A small multi-label image tagger, trained from scratch: widths [48, 96, 192, 384], 5200 steps.
Rows from block 12 of a small multi-label image tagger, named by matrix and row number. Rows with one number belong to one channel. Each number is 50 + 12 x the weight over its row's rms, rounded and kept within 0 to 99. All counts start at 0.
After each channel's rows are labels from the 100 images, of 14976, where the channel reaches its highest value: "responds to" is what is common among them; "colour at peak" is the nearest of a few named colours to the mean colour under the peak. Only what is clearly more common there than usual is listed. The data: simulated telescope pictures of galaxies. In brackets: how many of the 100, against the usual share in percent.
# convs0: first 3x3 conv (model.blocks.12.convs.0.weight, 192x192x3x3, each kernel summed), inputs 128-191
# convs1: second 3x3 conv (model.blocks.12.convs.1.weight, 192x192x3x3, transposed, each kernel summed), outputs 128-191

convs0.164:64 58 28 14 32 53 61 36 47 41 58 42 55 50 49 49 39 47 64 43 51 45 36 52 36 46 57 39 57 46 51 40 25 57 45 46 51 21 54 54 27 50 42 54 54 50 49 48 36 45 39 62 72 61 53 59 43 60 60 54 38 43 51 51
convs1.164:49 69 61 30 40 43 51 34 49 51 54 38 46 42 50 60 07 63 68 28 49 70 52 55 57 39 48 31 35 49 65 57 48 44 30 56 51 51 55 44 41 51 56 44 47 39 40 52 42 50 50 54 39 61 54 49 58 50 50 59 69 58 69 83
responds to: flattened elliptical (99 vs 9); many stars (72 vs 35)
colour at peak: brown (63 vs 16.6); grey (33 vs 5.9)

convs0.119:73 39 42 69 56 55 55 66 65 44 56 39 51 49 37 40 46 66 41 50 48 47 36 55 34 54 61 27 63 34 25 53 49 67 31 22 41 41 46 37 42 48 56 47 43 51 49 46 51 48 47 32 36 22 50 63 67 50 53 26 46 55 49 40
convs1.119:36 59 45 36 30 36 66 54 48 48 39 50 40 61 41 51 44 49 51 38 57 41 21 48 58 47 44 56 60 46 37 51 51 76 59 45 52 45 42 43 43 70 31 47 47 47 57 45 69 43 66 54 42 83 56 42 51 51 59 35 44 51 54 66
responds to: many stars (79 vs 35); noisy (71 vs 30.1); flattened elliptical (32 vs 9)
colour at peak: brown (66 vs 16.6)

convs0.8:32 48 55 61 38 48 40 60 49 62 54 55 52 52 52 55 70 26 68 39 48 49 54 70 53 46 54 40 55 34 36 56 56 69 61 46 50 39 48 49 39 73 41 77 62 57 56 43 71 26 32 53 38 49 45 31 52 62 53 62 72 37 53 53
convs1.8:42 33 55 68 53 34 63 36 23 44 50 66 43 43 54 54 54 53 52 50 46 12 68 29 63 50 70 34 58 50 29 18 65 41 46 45 42 35 52 49 64 57 61 52 77 45 62 44 60 35 67 52 33 49 42 26 58 53 28 55 48 39 71 73
responds to: lensed arc (100 vs 9)
colour at peak: brown (75 vs 16.6)

convs0.96:43 57 50 73 31 30 49 66 36 56 49 72 53 58 39 37 69 64 42 55 59 63 59 56 51 46 60 64 57 61 44 72 45 50 56 69 60 34 59 73 49 62 43 57 52 55 56 55 53 25 65 45 57 69 34 48 42 46 63 21 38 74 36 61
convs1.96:44 52 49 80 43 30 68 63 34 65 55 49 51 52 56 53 53 66 49 52 63 51 46 44 47 46 46 47 60 45 66 37 65 53 59 68 47 67 56 44 58 60 46 53 50 32 41 51 54 29 49 38 71 40 54 53 40 50 31 45 49 47 49 41
responds to: tilted (74 vs 18.3); ring galaxy (56 vs 9.4)
colour at peak: brown (73 vs 16.6)

convs0.163:64 76 62 36 54 29 63 54 52 37 40 49 72 40 35 43 39 26 44 39 45 29 42 45 59 56 51 58 56 36 47 49 66 57 74 71 37 45 56 57 59 58 77 52 43 56 43 56 38 19 47 62 63 51 55 64 45 55 55 59 60 47 39 47
convs1.163:37 55 58 51 32 60 35 61 52 53 56 69 34 34 43 57 43 33 47 35 34 29 27 55 34 38 56 43 49 42 68 31 64 46 34 49 70 54 58 55 49 53 33 57 48 62 49 71 87 57 47 23 49 67 50 49 64 59 53 53 61 64 56 50
responds to: many stars (60 vs 35); winding: anticlockwise outward (31 vs 13.4); barred spiral (29 vs 9.1); merging pair (27 vs 8.9)
colour at peak: brown (36 vs 16.6)

convs0.83:43 48 51 45 47 31 55 52 52 69 54 21 51 49 54 63 48 64 44 51 62 41 52 56 51 33 37 27 36 46 57 69 49 39 57 37 45 53 55 54 66 54 66 30 44 69 32 39 28 57 79 47 48 48 74 47 58 50 37 16 48 63 46 97
convs1.83:66 68 47 49 38 45 50 38 43 22 50 56 52 40 41 49 47 56 51 34 47 51 43 43 20 46 42 56 61 64 62 63 41 51 63 54 57 40 39 38 40 15 53 46 49 42 17 56 54 57 41 42 53 56 57 60 44 49 54 28 73 52 55 51
responds to: two-armed spiral (100 vs 9); many stars (68 vs 35); winding: anticlockwise outward (60 vs 13.4); winding: clockwise outward (40 vs 13.6)
colour at peak: brown (43 vs 16.6)

convs0.52:49 38 55 36 65 58 47 52 55 42 49 55 47 46 44 80 39 72 30 44 55 46 68 39 55 54 48 48 58 50 35 44 67 41 42 85 65 36 48 46 58 41 41 41 53 28 31 38 74 50 58 44 50 57 36 49 46 56 50 91 49 23 44 42
convs1.52:64 44 54 72 55 50 55 54 61 54 50 42 36 53 50 50 21 55 34 57 50 53 59 46 32 63 46 40 43 46 43 49 40 49 46 43 55 34 45 44 61 63 54 43 50 33 32 60 66 59 30 51 52 49 40 43 46 44 56 58 43 76 50 37
responds to: merging pair (100 vs 8.9); small (68 vs 23.9)
colour at peak: brown (50 vs 16.6); grey (49 vs 5.9)

convs0.1:53 50 66 37 79 67 36 27 55 62 50 40 43 45 47 62 45 68 44 48 57 57 55 44 75 46 55 61 12 47 55 52 63 39 60 68 51 45 48 47 34 43 64 40 58 55 42 43 55 50 49 38 61 52 51 37 37 56 64 60 28 56 63 27
convs1.1:41 53 35 18 52 46 48 47 60 64 55 52 52 45 61 44 58 46 84 42 57 61 56 54 62 50 51 50 33 36 64 43 31 52 30 62 57 59 39 55 34 39 59 49 55 44 41 46 52 54 55 37 36 42 59 53 40 47 61 56 68 46 69 71
responds to: merging pair (100 vs 8.9); small (95 vs 23.9)
colour at peak: brown (60 vs 16.6); grey (38 vs 5.9)

convs0.49:57 35 40 22 51 54 52 50 32 58 30 51 43 50 66 63 38 41 46 64 48 50 39 41 57 55 55 43 67 49 39 33 66 56 52 59 63 57 52 49 58 40 43 39 54 46 40 36 59 47 59 37 40 61 49 30 71 57 55 67 59 69 52 44
convs1.49:50 58 67 45 64 50 53 51 49 42 49 65 64 42 62 62 55 69 26 56 38 49 36 67 46 68 72 57 66 46 65 40 50 37 48 65 56 46 62 46 58 60 51 57 25 50 47 46 52 51 42 39 42 50 41 55 19 34 36 44 55 76 52 47
responds to: merging pair (100 vs 8.9)
colour at peak: brown (72 vs 16.6); grey (28 vs 5.9)

convs0.7:48 65 59 45 58 54 46 25 52 43 53 49 47 54 79 44 52 41 28 58 28 46 62 48 42 53 32 47 55 68 37 44 26 39 55 61 52 45 41 51 64 38 36 29 44 53 36 66 45 21 28 60 44 44 40 52 50 48 66 59 42 51 38 41
convs1.7:57 71 43 37 59 54 57 55 62 63 46 58 25 54 82 67 43 77 34 25 62 45 28 63 73 49 33 66 57 30 40 52 46 51 59 64 51 46 61 48 53 54 44 42 59 54 37 53 55 61 28 52 49 47 51 54 23 32 52 31 77 51 46 52
responds to: tilted (75 vs 18.3); winding: clockwise outward (37 vs 13.6); two-armed spiral (30 vs 9); barred spiral (30 vs 9.1)
colour at peak: brown (41 vs 16.6)

convs0.136:52 41 50 68 67 47 64 66 50 65 78 56 55 49 51 38 38 43 36 40 40 52 53 46 69 48 51 32 44 32 71 58 67 36 80 52 50 41 42 51 31 42 33 43 52 27 63 54 53 40 68 55 40 47 63 63 46 52 42 52 55 36 40 45
convs1.136:44 39 54 19 51 53 53 62 65 63 51 54 41 55 46 57 55 48 23 47 44 56 51 50 40 52 60 57 40 64 95 42 50 63 31 42 54 88 59 58 54 53 43 59 68 45 53 60 10 47 34 56 47 39 36 48 43 54 59 70 61 49 60 34
responds to: many stars (83 vs 35); ring galaxy (36 vs 9.4)
colour at peak: brown (37 vs 16.6)

convs0.176:60 45 42 35 43 57 45 47 55 39 40 55 58 61 42 68 56 66 52 30 57 24 56 35 47 69 47 61 47 57 53 62 26 49 37 38 47 56 43 39 43 44 41 25 40 73 58 30 39 47 48 50 67 44 60 49 42 54 67 24 32 34 42 63
convs1.176:44 65 54 73 61 36 54 54 44 44 53 52 53 57 57 27 50 48 24 52 51 49 42 92 53 35 50 45 49 44 60 60 69 51 33 58 50 38 42 34 52 72 52 65 39 48 57 60 53 33 42 43 44 79 57 45 46 37 47 40 61 36 50 66
responds to: tilted (89 vs 18.3); ring galaxy (52 vs 9.4)
colour at peak: brown (46 vs 16.6)

convs0.73:38 45 46 51 49 45 43 64 47 43 28 43 55 61 41 50 53 50 64 54 47 47 63 41 51 53 62 43 47 50 47 60 55 43 50 48 59 52 45 65 65 58 29 63 44 39 14 62 73 30 23 36 45 92 38 40 49 49 38 68 26 62 52 44
convs1.73:69 57 36 37 50 45 57 42 69 65 45 52 44 58 38 48 58 65 58 64 65 42 57 63 40 37 37 48 36 80 66 28 38 62 59 54 41 45 49 43 52 56 48 59 72 69 55 36 71 76 72 46 69 62 54 50 57 42 69 31 60 57 58 88
responds to: flattened elliptical (100 vs 9)
colour at peak: grey (75 vs 5.9)

convs0.152:69 51 45 56 58 48 42 24 37 72 29 56 40 50 56 41 45 47 54 41 46 33 37 33 56 58 70 56 34 59 65 49 53 57 43 59 63 52 41 60 28 42 42 35 55 66 52 57 31 43 61 61 67 45 36 50 52 44 59 67 61 57 43 56
convs1.152:64 52 47 58 52 56 57 40 43 57 62 60 54 43 49 54 58 60 26 58 43 43 55 38 42 34 47 77 39 33 66 44 52 53 41 53 57 62 44 48 62 61 50 52 68 37 59 57 43 40 59 48 49 43 44 51 29 52 51 45 29 61 26 54
responds to: edge-on disc (100 vs 9.3)
colour at peak: brown (59 vs 16.6); grey (40 vs 5.9)

convs0.173:57 57 42 63 76 31 51 59 76 46 57 40 46 47 65 48 75 47 67 54 47 39 72 39 44 48 52 44 37 46 48 49 65 58 57 43 45 35 47 70 49 41 52 71 40 61 44 69 48 62 38 72 40 59 28 13 40 28 49 19 44 85 56 50
convs1.173:52 40 61 68 51 22 42 60 55 42 49 42 62 41 48 54 71 51 70 56 44 63 74 41 59 54 56 63 41 49 30 51 44 55 73 48 43 21 41 52 47 53 48 43 48 42 54 50 40 58 39 55 44 61 67 37 40 47 58 24 46 64 62 45
responds to: lensed arc (96 vs 9); small (72 vs 23.9)
colour at peak: brown (90 vs 16.6)

convs0.23:45 65 36 46 37 60 41 48 46 45 48 46 45 51 50 44 49 77 63 51 67 80 68 40 36 67 40 37 52 32 57 49 51 30 58 30 54 46 41 34 48 45 49 39 43 41 43 46 50 45 69 52 63 43 77 61 48 45 38 50 50 57 61 75
convs1.23:49 44 64 51 48 52 66 56 56 22 53 63 50 68 55 53 53 27 44 47 46 41 53 61 11 54 28 57 63 51 47 55 63 40 45 41 49 57 36 77 55 45 73 52 34 38 52 48 31 19 49 44 43 65 42 38 51 48 69 56 70 52 40 73
responds to: two-armed spiral (100 vs 9); winding: clockwise outward (66 vs 13.6); tilted (47 vs 18.3); winding: anticlockwise outward (34 vs 13.4)
colour at peak: grey (95 vs 5.9)

convs0.151:49 40 39 40 53 57 55 52 50 51 39 39 57 47 54 38 48 39 42 57 41 60 57 45 81 54 72 43 42 57 60 53 53 37 45 45 44 58 43 66 46 38 46 33 45 60 53 43 63 41 63 55 41 50 60 34 44 38 31 23 64 67 41 44
convs1.151:51 40 54 50 48 50 52 45 43 48 72 50 72 36 19 45 61 32 53 56 47 48 48 68 72 53 58 46 46 22 43 52 49 75 41 65 57 60 54 62 56 35 49 46 61 36 38 54 46 36 42 47 29 39 53 56 45 59 76 68 59 52 45 21
responds to: merging pair (36 vs 8.9); irregular (26 vs 9.4)
colour at peak: brown (44 vs 16.6); grey (26 vs 5.9)

convs0.27:57 74 35 54 57 46 57 44 48 43 52 57 63 58 42 34 39 55 58 54 45 59 43 34 40 46 46 43 56 39 52 22 77 51 65 55 58 46 34 29 64 68 55 39 51 62 45 48 48 42 71 46 55 66 38 26 53 47 41 56 59 09 56 45
convs1.27:46 49 50 60 30 40 51 47 43 40 33 37 49 48 56 62 63 51 58 54 38 40 41 65 69 47 51 41 48 36 35 16 65 50 66 48 45 74 53 37 64 37 52 52 62 39 61 44 86 61 68 53 45 59 44 71 40 61 30 47 38 25 51 46
responds to: lensed arc (93 vs 9)
colour at peak: brown (76 vs 16.6)

convs0.144:42 52 51 24 52 48 44 44 54 46 45 51 38 51 37 44 52 50 58 37 62 57 60 34 47 30 26 18 72 57 54 47 52 53 22 65 34 44 47 43 40 51 23 59 52 41 65 65 38 46 51 75 33 44 56 65 40 33 39 47 67 48 70 52
convs1.144:36 56 57 52 71 53 63 43 64 49 59 62 54 27 60 58 53 53 47 39 45 48 30 44 41 50 56 39 37 74 71 42 59 50 46 50 53 43 48 59 43 62 59 72 45 71 46 53 47 54 37 22 47 46 78 39 52 44 67 51 58 51 30 61
responds to: tilted (45 vs 18.3); many-armed spiral (44 vs 8.8); flattened elliptical (44 vs 9)
colour at peak: brown (79 vs 16.6)

convs0.154:61 73 46 62 32 46 57 43 47 47 50 47 31 69 35 46 21 54 40 44 30 50 43 29 23 58 60 43 40 63 50 55 33 27 63 62 57 64 42 48 60 48 51 50 55 41 38 41 50 42 61 46 54 80 64 38 46 30 44 36 21 62 49 57
convs1.154:43 37 60 48 64 58 56 61 54 58 33 50 52 19 59 68 39 58 38 35 50 49 49 39 47 35 56 37 48 46 92 49 32 38 60 59 59 41 56 53 43 49 47 47 58 79 60 53 38 46 35 60 31 38 35 31 43 62 70 73 65 54 61 45
responds to: flattened elliptical (69 vs 9)
colour at peak: brown (69 vs 16.6)

convs0.106:40 61 31 55 53 55 35 47 44 62 62 56 49 43 68 59 64 44 61 43 44 53 69 54 40 50 62 42 42 71 70 45 48 58 54 42 46 61 43 44 55 33 47 45 40 58 58 56 53 44 24 38 46 34 39 51 56 60 39 52 39 71 47 47
convs1.106:45 45 77 68 49 25 71 70 68 37 43 51 77 59 37 58 64 33 44 42 62 45 45 49 51 59 65 47 26 43 75 64 34 66 45 52 49 43 52 54 46 48 53 48 46 28 50 49 44 35 63 55 53 41 53 37 45 51 61 22 68 48 38 80
responds to: bright star with spikes (92 vs 25.6); two-armed spiral (27 vs 9)
colour at peak: grey (71 vs 5.9)

convs0.139:57 38 47 41 38 41 58 48 55 57 64 49 50 43 38 62 42 44 50 41 48 50 45 56 57 43 55 37 38 26 23 60 58 39 57 39 54 56 45 48 50 58 24 41 48 37 43 45 36 60 53 44 56 30 09 49 46 43 38 68 37 42 44 57
convs1.139:28 44 47 63 23 55 58 60 32 42 41 55 52 58 44 48 61 29 57 49 51 28 44 42 30 46 50 53 43 59 47 46 58 42 51 52 52 57 54 62 58 53 45 41 40 40 46 64 76 36 67 64 50 76 47 61 58 58 48 56 49 38 65 22
responds to: merging pair (51 vs 8.9); ring galaxy (32 vs 9.4)
colour at peak: brown (62 vs 16.6)

convs0.40:43 42 28 74 48 44 44 51 48 49 54 45 47 53 28 62 40 30 64 39 49 53 53 52 53 71 36 48 51 56 30 39 27 38 73 48 50 51 61 55 45 47 50 53 69 42 52 47 58 47 40 47 25 32 59 50 37 48 38 43 69 53 52 46
convs1.40:63 45 27 69 40 67 52 44 50 53 45 42 44 68 44 59 38 71 53 60 35 60 45 47 71 53 52 57 30 55 34 37 53 57 50 53 44 58 59 40 58 69 40 45 65 53 45 52 30 48 62 57 26 42 48 34 57 37 43 69 65 47 37 47
responds to: bright star with spikes (100 vs 25.6)
colour at peak: grey (68 vs 5.9)

convs0.186:61 44 54 45 51 57 56 59 52 54 57 47 51 46 42 63 55 42 63 50 63 49 44 34 19 49 44 28 72 44 44 66 48 45 55 42 45 48 58 46 46 54 67 64 60 53 47 47 57 73 56 63 48 30 50 37 48 59 52 32 61 54 52 52
convs1.186:38 21 53 55 63 58 60 60 45 44 31 67 56 37 59 44 42 42 49 64 48 46 38 43 45 67 53 47 48 65 55 53 61 68 60 51 55 43 52 41 46 51 41 50 51 52 65 41 63 64 43 46 62 39 61 61 66 60 35 34 51 49 34 71
responds to: two-armed spiral (100 vs 9); winding: clockwise outward (55 vs 13.6); winding: anticlockwise outward (45 vs 13.4); tilted (39 vs 18.3)
colour at peak: brown (45 vs 16.6)

convs0.57:47 57 31 42 39 39 56 65 43 58 49 36 32 69 41 53 94 47 39 55 74 51 48 54 69 71 42 52 60 57 37 65 53 68 59 46 34 50 60 51 49 74 49 60 47 47 54 32 52 42 65 43 21 39 48 71 50 51 48 30 46 55 59 57
convs1.57:24 31 64 57 54 51 43 60 58 50 70 59 54 50 72 45 23 36 54 59 47 40 58 46 44 33 40 51 60 46 40 52 59 48 45 33 63 50 48 58 47 43 46 57 55 42 44 55 65 35 60 53 68 63 54 41 64 43 62 44 41 45 44 34
responds to: lensed arc (52 vs 9)
colour at peak: brown (65 vs 16.6)

convs0.167:44 31 62 42 68 61 44 55 55 57 51 37 43 48 57 41 50 56 52 53 44 65 73 44 54 51 58 37 41 31 71 64 49 54 45 50 46 40 50 39 46 54 56 52 37 58 53 47 69 44 62 34 40 23 54 54 51 51 51 55 31 55 45 30
convs1.167:36 41 41 30 69 58 46 60 71 62 35 48 52 61 47 46 47 43 74 57 65 49 50 70 47 57 56 52 72 54 46 63 33 62 45 50 51 51 57 48 54 43 56 38 50 56 72 54 46 54 44 61 39 49 58 69 55 54 53 64 41 37 46 53
responds to: merging pair (100 vs 8.9); small (100 vs 23.9)
colour at peak: brown (66 vs 16.6); grey (26 vs 5.9)

convs0.58:38 44 58 84 70 38 21 67 43 57 45 50 60 85 44 57 37 58 58 33 53 49 41 68 57 20 37 61 32 40 37 57 49 47 45 52 56 24 58 46 70 58 34 60 39 49 50 39 40 48 37 44 28 58 47 40 44 50 63 60 47 37 51 55
convs1.58:68 58 49 69 43 61 73 49 59 61 42 69 22 37 71 72 58 42 47 58 33 59 53 58 48 39 54 57 46 68 38 60 47 62 71 61 51 56 57 49 55 55 39 41 57 51 37 56 71 63 65 47 54 48 44 46 62 49 48 69 47 58 37 28
responds to: bright star with spikes (100 vs 25.6)
colour at peak: grey (73 vs 5.9)

convs0.29:26 44 57 46 48 65 51 39 28 50 45 73 47 46 36 42 67 48 39 66 54 62 63 59 75 57 31 73 49 38 34 42 61 35 44 70 59 64 39 47 54 68 51 51 58 41 51 51 50 46 87 51 52 32 60 56 36 56 68 52 58 50 58 50
convs1.29:54 39 41 66 41 53 55 56 25 62 44 62 44 44 49 44 43 45 44 58 47 22 08 57 35 42 67 50 39 36 48 58 31 35 58 66 52 71 59 90 60 36 53 49 47 69 52 57 63 45 64 44 54 54 34 71 41 54 52 41 04 52 36 45
responds to: edge-on disc (100 vs 9.3)
colour at peak: brown (53 vs 16.6); grey (25 vs 5.9)

convs0.64:39 52 58 56 60 48 46 47 52 29 56 48 56 42 78 75 45 63 71 59 37 57 41 66 49 36 64 43 49 70 66 74 48 57 32 39 27 66 44 45 50 71 52 68 42 63 22 45 39 47 45 61 55 63 41 28 55 35 43 68 43 50 53 41
convs1.64:51 44 44 55 46 49 55 46 47 38 53 60 42 43 58 48 44 41 81 44 31 53 61 54 37 72 47 40 59 59 56 55 49 53 33 51 47 28 50 54 66 51 45 58 21 41 59 56 53 52 57 37 53 67 47 32 59 44 55 43 37 49 52 93
responds to: flattened elliptical (100 vs 9)
colour at peak: grey (70 vs 5.9)

convs0.121:60 46 59 39 48 44 75 35 36 62 51 46 60 31 49 50 31 51 35 52 54 38 39 51 82 61 49 80 52 50 64 29 35 58 42 65 36 48 57 61 39 37 47 56 58 45 67 61 37 47 40 38 57 35 47 42 61 67 41 52 58 41 54 38
convs1.121:43 63 47 59 49 54 42 53 63 54 26 42 46 80 51 47 47 51 43 46 47 51 78 57 42 63 70 67 57 59 50 53 51 62 24 68 56 67 59 47 65 59 47 51 56 34 50 36 57 68 39 37 49 57 29 33 50 66 40 58 69 69 54 36
responds to: edge-on disc (100 vs 9.3); many stars (94 vs 35)
colour at peak: brown (72 vs 16.6)

convs0.191:31 52 58 55 39 48 46 60 34 55 32 52 44 53 53 46 56 42 65 60 56 39 60 43 44 60 52 39 40 46 62 60 56 23 44 37 50 67 57 43 66 66 44 65 58 52 22 49 67 42 44 42 35 87 48 41 52 53 42 72 33 42 65 49
convs1.191:51 65 44 45 51 43 49 42 51 45 43 71 56 30 49 66 59 43 69 39 47 37 52 54 43 28 52 53 49 67 54 39 77 41 41 56 60 60 63 61 63 32 50 37 51 57 40 45 56 59 43 57 79 53 42 50 42 50 52 60 73 59 42 61
responds to: noisy (65 vs 30.1); lensed arc (48 vs 9)
colour at peak: brown (57 vs 16.6)

convs0.182:22 62 53 57 53 43 47 57 56 47 34 38 66 35 41 37 54 50 71 71 65 58 47 38 66 37 40 58 49 50 59 60 59 39 38 52 45 53 49 48 61 40 34 75 48 42 47 59 36 41 50 35 44 46 53 24 45 55 57 52 64 66 44 32
convs1.182:58 38 45 52 58 36 42 26 71 38 54 64 68 52 54 69 46 32 42 62 40 55 47 27 42 31 52 44 68 65 50 48 49 42 49 61 55 45 66 38 40 31 57 56 47 39 47 49 53 34 35 82 51 70 65 42 57 54 62 30 54 39 45 63
responds to: edge-on disc (91 vs 9.3); noisy (70 vs 30.1)
colour at peak: brown (36 vs 16.6)

convs0.95:25 28 45 39 59 24 41 56 58 45 48 31 45 45 57 38 46 59 50 71 52 60 70 77 47 42 41 67 50 32 57 45 49 57 53 62 39 59 66 48 39 46 56 48 41 40 69 30 59 53 59 37 45 60 54 60 54 63 46 49 61 40 46 48
convs1.95:48 55 61 46 43 30 40 27 29 50 60 58 38 60 50 38 51 56 50 59 49 73 35 38 50 66 50 65 47 44 80 34 46 49 09 51 70 61 39 46 42 70 57 79 66 57 52 56 51 47 49 68 38 61 41 70 42 54 47 29 37 45 55 53
responds to: tilted (99 vs 18.3); ring galaxy (52 vs 9.4); barred spiral (47 vs 9.1); winding: anticlockwise outward (31 vs 13.4)
colour at peak: brown (56 vs 16.6); grey (39 vs 5.9)

convs0.145:57 59 42 38 58 60 50 37 57 59 45 35 66 52 27 62 49 57 40 49 27 40 54 25 35 39 68 84 42 42 44 57 66 40 32 84 54 37 31 46 63 31 32 71 67 43 44 38 55 65 41 37 35 58 38 27 66 51 41 43 35 55 38 56
convs1.145:56 59 41 52 62 56 58 35 61 72 49 54 46 34 74 45 60 35 71 34 62 53 49 70 30 57 38 69 55 45 45 55 70 29 25 45 35 32 61 61 53 44 44 55 66 60 36 69 58 50 47 60 52 54 57 23 61 59 37 64 53 61 50 51
responds to: edge-on disc (100 vs 9.3); noisy (77 vs 30.1); many stars (76 vs 35)
colour at peak: brown (72 vs 16.6)

convs0.54:55 38 35 34 37 50 54 48 29 29 42 53 26 39 52 53 62 47 36 58 53 28 60 60 43 69 59 63 58 50 59 47 61 56 42 55 44 58 46 62 41 55 58 34 58 33 55 48 37 67 46 56 45 56 57 47 58 52 63 42 41 55 34 53
convs1.54:30 53 52 54 62 48 53 65 68 47 54 42 49 49 56 65 55 47 54 50 45 71 58 30 57 53 67 64 47 47 71 35 29 51 26 41 63 40 35 47 65 79 64 42 32 38 59 37 62 50 45 48 25 54 44 62 39 61 43 39 67 44 40 30
responds to: tilted (98 vs 18.3); barred spiral (76 vs 9.1); winding: anticlockwise outward (50 vs 13.4); winding: clockwise outward (38 vs 13.6)
colour at peak: brown (66 vs 16.6)

convs0.14:60 61 64 39 60 58 51 68 39 61 70 55 41 48 64 43 63 53 45 42 66 57 57 62 24 66 69 32 75 43 52 57 60 31 72 42 45 50 36 53 38 49 44 49 42 52 72 39 41 47 46 47 58 35 42 53 56 59 55 41 39 79 58 64
convs1.14:51 36 63 46 45 51 46 50 67 60 49 49 64 48 68 36 55 34 67 37 49 57 55 49 19 46 46 34 40 58 50 53 52 26 65 42 44 44 50 37 54 26 70 51 45 52 60 61 49 55 66 38 38 50 19 49 60 56 40 64 66 45 70 90
responds to: two-armed spiral (96 vs 9); winding: clockwise outward (51 vs 13.6); small (48 vs 23.9); winding: anticlockwise outward (46 vs 13.4)
colour at peak: brown (54 vs 16.6); grey (36 vs 5.9)

convs0.43:49 38 67 38 29 64 48 39 53 30 47 47 45 40 40 36 28 40 49 51 56 49 35 57 11 61 76 61 49 36 49 38 62 27 60 64 45 46 45 51 45 56 42 42 66 48 51 38 60 55 60 73 62 44 44 78 39 43 50 45 60 33 40 54
convs1.43:51 43 43 43 45 39 59 36 52 57 68 63 41 54 41 54 33 42 53 62 49 36 51 39 56 36 35 57 48 52 54 66 51 37 44 40 62 99 43 65 54 41 54 48 57 53 51 50 55 45 42 38 40 61 35 34 55 59 63 69 18 62 37 50
responds to: tilted (84 vs 18.3); ring galaxy (71 vs 9.4); noisy (65 vs 30.1)
colour at peak: brown (55 vs 16.6)

convs0.171:41 43 49 36 56 49 66 56 53 51 43 41 56 65 60 22 39 58 44 60 48 32 37 44 43 54 50 46 68 42 62 42 70 41 43 53 34 50 39 56 64 53 70 63 58 26 50 49 58 49 44 42 60 71 52 39 45 49 34 81 56 33 36 46
convs1.171:40 49 54 35 55 63 45 65 67 84 63 70 49 51 41 52 48 56 68 56 48 44 51 67 39 63 77 60 63 53 53 28 49 35 35 43 68 58 54 67 54 29 60 43 56 50 44 55 68 42 70 55 56 31 35 61 40 55 52 56 53 58 44 52
responds to: merging pair (92 vs 8.9)
colour at peak: brown (53 vs 16.6); grey (37 vs 5.9)

convs0.80:47 64 49 38 44 52 55 22 59 57 51 22 59 54 53 62 69 58 79 61 40 61 67 63 59 50 58 41 28 61 50 47 58 43 24 32 47 67 57 66 51 49 64 58 47 57 55 61 44 68 56 48 55 50 58 47 50 65 73 47 58 59 60 71
convs1.80:46 58 44 77 44 44 44 37 47 35 38 57 40 61 65 49 64 52 75 43 49 54 59 53 36 74 66 51 64 54 65 52 50 43 23 47 67 19 69 46 42 56 49 51 45 52 60 65 51 34 47 53 46 52 71 50 49 39 34 40 50 52 25 36
responds to: lensed arc (97 vs 9); many stars (86 vs 35)
colour at peak: brown (75 vs 16.6)

convs0.146:61 49 60 45 61 48 58 49 68 46 47 38 66 52 43 36 56 36 45 52 51 37 72 53 47 56 49 53 60 47 19 82 67 51 15 46 41 42 41 45 45 63 54 71 60 48 51 42 57 50 45 43 37 64 49 22 54 37 41 12 38 67 39 46
convs1.146:58 68 39 72 60 37 44 40 34 48 47 51 43 54 43 54 63 47 90 58 57 42 71 31 62 51 51 27 47 69 50 66 52 44 22 38 54 42 61 53 63 51 62 43 42 53 38 55 73 40 58 40 78 51 56 43 36 36 60 39 44 45 42 63
responds to: lensed arc (69 vs 9); flattened elliptical (26 vs 9)
colour at peak: brown (77 vs 16.6)

convs0.133:38 43 38 39 41 53 47 47 42 51 52 44 50 60 59 47 48 48 61 52 50 56 60 67 46 33 59 57 68 41 60 43 39 64 32 50 41 50 56 32 35 48 23 36 54 62 58 31 58 59 50 50 54 59 33 63 52 40 48 57 39 38 47 70
convs1.133:46 48 40 27 65 44 49 52 65 49 68 54 50 53 49 69 33 47 64 64 52 48 63 45 33 62 48 38 63 33 52 56 44 35 41 41 51 59 40 40 42 48 53 46 60 40 51 45 39 44 49 45 41 50 73 53 62 41 51 69 63 54 47 83
responds to: flattened elliptical (100 vs 9)
colour at peak: brown (54 vs 16.6); grey (42 vs 5.9)